A small masked image model, trained from scratch.
Data: trained on rendered solids tumbling over patterned floors, 195000 training examples, 8.1 epochs.
Rows from block 11, named by matrix and row number. Rows with one number belong to one attention dimension. Each number is 50 + 10 x the weight over its row's rms, rounded and kept within 0 to 99. All counts start at 0. After the name is the row's rms in percent of the matrix's.
# q: attention query, key and value (stacked) (model.blocks.11.attn.qkv.weight, 576x192, the q third), inputs 64-127
# k: attention query, key and value (stacked) (model.blocks.11.attn.qkv.weight, 576x192, the k third), inputs 64-127
q.157 094:55 55 51 32 64 60 44 47 56 46 31 59 53 40 52 55 41 50 43 54 50 62 59 46 34 37 40 46 38 57 47 53 60 42 40 62 56 40 50 25 51 51 57 58 51 36 75 57 68 53 61 29 55 45 35 44 47 38 58 69 49 59 37 69
k.157 090:42 48 56 40 53 60 37 38 57 53 45 61 48 45 42 48 45 34 43 44 54 51 60 53 46 25 53 53 46 54 43 48 53 55 39 61 53 50 44 38 60 68 49 43 52 27 96 53 70 54 52 51 60 46 48 46 36 50 49 58 56 43 53 40
q.158 075:31 49 53 64 45 36 56 48 57 48 64 36 70 60 52 43 47 51 58 55 43 65 47 32 37 67 46 41 41 47 36 42 53 46 70 42 40 31 30 72 37 47 39 55 45 47 41 52 53 49 47 60 44 63 54 58 39 54 43 57 51 77 48 51
k.158 074:38 49 57 61 48 51 57 53 47 51 39 60 54 68 64 36 44 47 53 49 45 50 45 47 42 83 57 42 53 62 50 51 40 42 72 48 51 38 46 51 49 45 44 32 51 43 31 45 39 58 41 60 51 52 49 58 62 54 48 49 37 47 52 42
q.159 078:41 34 46 37 66 69 34 32 53 41 47 49 43 61 57 54 68 64 43 53 49 40 56 63 54 46 44 43 44 45 59 45 58 53 58 50 40 66 43 47 40 56 47 48 49 53 43 43 60 38 45 57 47 39 64 50 42 47 45 74 68 39 48 52
k.159 079:47 43 49 42 45 35 66 59 61 34 59 60 57 43 33 49 54 51 59 47 50 59 40 54 68 44 57 62 50 49 50 46 36 54 55 42 63 60 49 58 45 55 55 43 58 48 59 40 51 49 32 48 60 51 60 42 39 60 37 48 47 42 58 40
q.160 083:58 59 60 33 50 72 56 52 47 54 25 57 42 32 51 61 33 45 58 47 44 46 51 50 47 41 45 43 33 49 41 46 51 51 54 65 63 42 46 57 41 50 54 59 50 43 66 54 60 59 51 45 51 58 38 51 51 35 54 62 54 48 52 44
k.160 081:51 56 84 37 63 53 38 48 63 50 41 52 60 47 39 57 54 20 43 52 46 47 50 51 44 38 68 52 51 42 60 53 49 62 44 61 52 47 36 39 40 48 44 41 53 48 84 46 53 53 41 46 51 43 51 45 52 55 59 47 62 50 40 34
q.161 089:59 59 51 65 52 48 51 74 47 35 48 48 46 41 46 44 54 39 58 46 55 47 20 68 45 46 42 60 73 43 73 52 43 59 49 42 68 53 64 42 51 47 52 53 47 49 28 40 37 49 56 33 49 46 54 44 63 49 53 35 47 55 56 46
k.161 088:70 62 34 60 45 43 48 52 45 54 47 37 41 56 54 36 45 47 52 55 47 40 49 49 67 48 48 63 61 42 38 45 43 39 38 49 53 53 56 63 42 51 64 68 51 64 24 46 43 51 46 67 50 62 50 50 61 48 47 56 55 60 41 48
q.162 077:33 47 63 64 48 49 54 56 39 56 59 38 46 46 54 43 64 50 64 57 46 45 38 55 28 56 49 52 70 57 64 62 38 52 56 35 49 48 48 57 35 48 59 58 51 61 30 52 45 44 53 59 63 62 48 35 59 50 41 48 51 34 60 40
k.162 079:46 59 64 56 51 53 57 61 50 51 45 34 56 51 60 37 58 49 46 47 39 50 40 58 48 74 40 56 54 50 54 51 26 56 60 43 55 42 51 52 40 37 49 51 49 54 13 48 28 58 39 55 56 61 61 47 44 44 56 56 43 51 48 52
q.163 076:53 56 60 53 45 27 55 44 42 44 62 44 48 51 54 49 51 44 39 49 45 29 27 50 51 53 46 44 62 41 48 56 46 55 37 49 47 68 59 36 66 51 41 28 55 55 32 56 46 43 49 60 37 27 50 54 49 66 56 37 62 24 64 41
k.163 076:72 55 76 64 44 26 55 40 46 53 52 59 55 61 63 41 48 64 50 57 36 48 54 46 41 60 37 43 40 40 42 31 59 34 50 49 39 52 63 59 46 41 62 53 48 59 27 51 64 62 49 43 47 56 44 58 57 53 47 45 64 48 50 64
q.164 079:45 56 45 51 50 48 39 45 50 45 59 53 55 66 40 59 50 48 49 55 68 49 46 54 31 46 51 57 54 69 64 59 36 46 52 42 41 62 52 19 48 49 61 58 50 49 57 51 64 50 74 47 72 50 40 29 46 57 51 50 65 42 50 63
k.164 080:45 51 25 55 53 57 52 48 42 61 51 59 38 50 68 64 36 51 40 42 64 50 52 58 38 43 25 50 56 56 49 33 42 47 65 56 39 48 39 45 47 75 63 56 44 44 62 46 48 49 65 65 62 57 45 52 47 37 59 58 54 41 44 66
q.165 088:60 45 31 44 50 48 54 50 52 47 70 50 47 55 54 47 35 27 42 47 56 55 40 31 52 52 48 52 46 37 41 52 61 32 40 59 46 38 57 52 74 58 54 51 51 40 50 62 29 52 65 41 38 59 51 48 38 53 42 60 45 57 27 52
k.165 087:72 47 24 54 56 50 52 37 42 50 57 61 45 59 58 48 51 59 46 55 60 50 59 41 56 46 50 66 37 56 40 57 72 41 45 43 46 62 61 55 71 55 55 50 49 34 44 67 59 58 61 46 43 63 40 54 46 54 56 63 55 64 47 55
q.166 082:44 56 52 50 35 49 52 58 48 57 39 46 47 40 46 49 39 57 60 45 59 49 49 41 43 42 41 60 65 49 55 61 43 46 35 54 55 54 57 30 61 48 68 55 47 62 49 59 55 48 69 55 59 50 50 30 77 51 67 64 48 37 22 65
k.166 075:59 52 39 42 52 55 41 39 55 50 46 32 47 49 58 52 57 50 39 50 61 52 52 60 50 38 51 54 40 52 49 52 38 56 46 46 45 39 69 36 51 60 69 62 43 46 35 52 52 55 63 48 69 57 48 40 46 47 59 55 46 67 54 57
q.167 089:44 48 59 50 41 67 54 45 50 57 28 47 50 37 48 49 49 70 50 46 39 40 76 49 46 44 44 45 51 52 37 43 51 46 53 59 44 56 51 48 35 47 56 46 52 54 63 44 75 45 40 55 62 47 40 59 56 38 58 47 46 41 43 57
k.167 088:32 33 76 42 51 60 50 47 56 54 30 38 57 47 49 53 45 39 48 52 43 59 50 64 34 54 66 32 50 38 59 61 47 60 52 53 56 33 50 39 38 41 62 40 49 39 59 39 51 40 31 38 57 54 56 49 34 47 41 43 41 31 53 40
q.168 088:87 52 53 55 47 50 64 69 41 40 34 51 52 31 50 58 53 42 50 53 43 43 33 61 57 49 54 47 52 41 58 50 61 51 41 56 72 50 74 58 59 48 46 39 53 56 39 46 39 55 32 28 47 43 44 69 59 49 57 18 37 43 63 49
k.168 086:72 44 72 61 48 52 44 53 56 54 47 39 50 61 43 56 44 37 57 51 41 39 54 40 46 48 59 54 63 38 41 52 61 47 30 57 48 42 47 57 52 37 43 55 45 54 46 45 46 59 41 50 47 51 66 58 51 50 37 42 61 46 40 36
q.169 087:69 26 53 43 55 57 52 60 49 43 49 49 43 51 49 54 56 57 34 55 58 48 39 49 44 25 43 47 48 36 45 57 55 34 36 57 52 46 71 30 70 48 58 53 50 47 40 54 49 47 51 48 61 46 65 56 68 47 49 58 46 25 40 55
k.169 085:79 43 57 44 48 43 55 49 50 47 56 54 46 50 53 43 49 58 38 49 53 52 64 66 50 16 30 60 38 34 44 44 54 42 43 45 47 58 76 45 52 64 52 42 46 55 50 60 58 68 55 46 57 51 63 62 46 55 54 58 53 55 52 58
q.170 088:28 63 61 45 72 42 31 51 42 47 47 66 46 50 45 42 53 42 51 54 52 48 58 50 50 43 45 49 65 64 66 55 48 54 53 43 47 60 35 27 49 48 54 52 54 41 66 49 71 34 64 50 39 29 37 40 18 57 56 54 70 48 60 42
k.170 086:30 54 48 45 52 53 45 49 49 50 52 66 50 45 59 35 43 46 50 49 39 45 53 63 51 46 52 43 43 65 61 38 60 49 47 49 53 49 44 63 49 59 62 57 57 38 85 33 61 33 50 54 57 59 30 51 47 44 45 66 51 53 57 56
q.171 086:38 57 44 45 51 58 48 38 34 60 58 52 52 51 57 65 56 43 45 54 53 41 53 40 51 67 42 47 50 66 55 42 47 67 64 59 43 60 24 61 33 60 45 45 57 56 60 56 58 54 65 67 37 53 42 49 15 50 48 53 72 41 60 49
k.171 084:38 45 51 44 45 37 57 54 52 44 55 69 59 51 47 77 47 39 62 47 51 55 35 42 53 71 57 51 64 61 66 51 46 59 64 54 46 42 29 52 37 54 39 38 55 51 64 36 52 56 61 53 52 59 39 49 47 51 58 53 52 51 47 48
q.172 084:43 43 41 46 48 50 57 43 48 52 68 51 39 47 52 38 75 49 52 53 43 53 38 43 51 64 59 54 54 51 50 61 51 53 48 46 48 45 58 83 61 46 37 53 53 54 30 58 45 43 55 58 31 50 51 60 40 47 33 52 44 35 41 64
k.172 087:33 40 39 41 53 26 58 45 48 32 67 33 60 58 50 39 62 56 55 50 44 56 40 45 65 62 65 59 62 44 53 63 47 49 57 39 38 48 45 50 57 42 38 52 53 44 25 65 53 47 46 43 38 58 54 34 37 59 59 42 44 55 54 46
q.173 075:44 38 59 54 51 38 57 36 38 56 58 55 30 44 53 56 30 52 47 51 46 40 42 43 62 42 51 37 57 48 36 70 48 26 62 55 53 52 48 43 47 48 55 58 53 52 37 47 59 36 33 64 48 42 66 46 66 51 63 48 45 33 62 31
k.173 075:64 57 89 43 50 55 55 48 54 56 38 49 67 51 55 25 71 48 41 52 36 60 57 63 42 49 36 56 20 53 63 38 38 52 64 41 57 41 55 51 30 49 60 37 50 46 52 47 43 64 52 39 41 45 41 57 35 55 44 48 43 58 58 56
q.174 069:50 49 57 61 55 46 58 48 42 57 67 45 50 49 64 50 45 27 45 49 34 45 26 50 37 58 49 45 54 49 48 65 51 43 48 55 60 42 43 65 45 57 47 48 55 48 42 63 35 51 45 49 31 52 56 46 47 47 50 43 50 52 64 26
k.174 075:62 64 84 65 42 44 57 55 60 49 52 52 62 55 45 31 65 52 52 55 32 46 46 35 47 77 47 65 46 61 42 56 43 56 54 48 61 40 59 50 48 31 37 47 60 43 31 51 45 68 38 40 42 54 41 53 38 50 50 58 51 52 51 49
q.175 085:31 46 64 54 63 57 55 51 38 50 52 47 52 57 54 22 56 33 49 53 32 60 55 59 40 54 51 46 60 64 52 52 47 44 62 42 50 42 43 57 35 47 43 53 53 36 43 48 58 49 42 44 38 55 36 50 27 37 42 45 50 64 67 29
k.175 085:25 55 78 53 44 54 53 55 42 56 43 47 54 48 67 15 55 37 52 51 32 50 45 52 49 71 53 45 54 57 46 52 50 51 66 44 61 46 50 52 37 33 49 51 54 40 37 42 44 37 31 48 39 59 41 50 32 36 43 63 47 45 62 41
q.176 082:27 56 38 43 35 53 38 30 43 42 43 48 48 59 49 56 54 60 59 45 59 60 45 62 55 53 51 60 47 78 63 59 36 55 51 43 54 61 40 26 37 50 58 60 48 56 54 42 64 44 62 52 56 45 46 34 63 53 53 60 43 58 58 51
k.176 084:32 67 25 44 47 62 30 50 54 57 45 56 50 43 47 58 52 51 52 52 64 49 39 49 43 44 48 52 45 69 45 45 29 61 73 50 52 63 41 42 30 68 52 61 48 36 59 56 57 43 57 54 49 43 37 27 33 45 53 51 55 44 56 59
q.177 089:43 48 59 49 36 38 44 33 62 56 52 50 48 57 48 68 40 71 61 45 56 57 53 44 41 52 41 44 39 59 54 56 45 49 60 55 35 62 47 44 52 49 65 58 45 66 53 35 60 48 62 69 70 52 55 47 59 59 58 70 53 43 36 63
k.177 085:54 50 53 47 65 62 51 43 54 51 49 61 49 56 55 62 48 65 52 54 58 57 45 48 36 55 49 49 36 59 57 40 33 57 57 55 52 49 49 53 49 64 58 44 50 49 48 51 44 66 73 50 66 50 62 54 53 58 53 55 43 45 50 50
q.178 087:50 40 46 42 45 83 53 51 48 58 51 56 41 55 49 58 51 59 43 49 57 55 61 42 36 38 57 54 39 63 41 55 42 52 36 56 44 44 46 35 41 56 66 60 54 39 71 57 52 56 58 61 58 65 59 44 50 36 23 60 58 37 40 56
k.178 086:51 50 38 35 40 46 39 49 60 49 47 50 50 29 43 67 63 39 32 47 66 58 50 75 50 26 35 44 48 46 58 51 49 65 51 59 49 62 65 23 49 63 33 46 47 56 60 61 59 45 46 40 61 48 50 45 41 44 75 55 48 45 58 60
q.179 076:36 62 51 47 57 50 54 55 51 49 51 54 59 60 44 40 38 44 48 48 47 46 58 40 70 50 44 49 36 48 34 26 41 56 71 44 37 51 33 64 46 51 45 48 47 34 64 46 55 53 60 49 39 61 35 49 24 50 52 56 61 64 63 32
k.179 078:37 50 50 48 55 57 57 43 39 56 48 69 48 47 57 47 42 38 55 57 47 44 39 42 51 47 50 52 63 46 54 52 64 35 63 45 50 51 33 59 45 46 67 41 48 53 57 36 43 34 47 55 38 61 32 49 65 50 60 56 61 41 48 49
q.180 084:42 56 46 47 65 53 37 58 56 31 44 63 46 51 42 34 61 50 37 49 50 41 58 56 51 42 41 54 59 54 42 48 55 55 35 44 55 55 48 18 39 46 46 49 52 29 63 54 71 38 51 43 39 25 45 50 36 48 47 39 62 56 57 55
k.180 083:33 58 35 45 43 39 38 48 48 52 50 58 46 44 46 34 34 49 45 47 44 43 53 57 55 34 58 40 51 48 42 41 70 50 40 50 47 58 42 47 49 61 53 55 52 41 78 39 71 30 31 51 39 46 32 40 44 45 49 48 62 45 48 56
q.181 079:30 41 61 42 37 41 43 36 30 71 48 64 56 58 45 57 50 51 48 51 57 50 70 54 57 50 57 42 50 65 63 57 50 55 59 46 41 55 39 48 37 48 65 51 48 47 64 48 64 36 49 62 50 52 46 36 40 58 50 62 60 30 67 32
k.181 081:24 58 51 36 71 59 53 59 55 49 57 50 51 41 63 66 52 60 54 48 49 53 49 53 35 48 37 43 33 65 62 37 54 66 60 45 49 43 30 51 35 53 35 41 44 45 74 47 47 48 71 44 48 43 42 60 48 48 51 56 50 58 52 59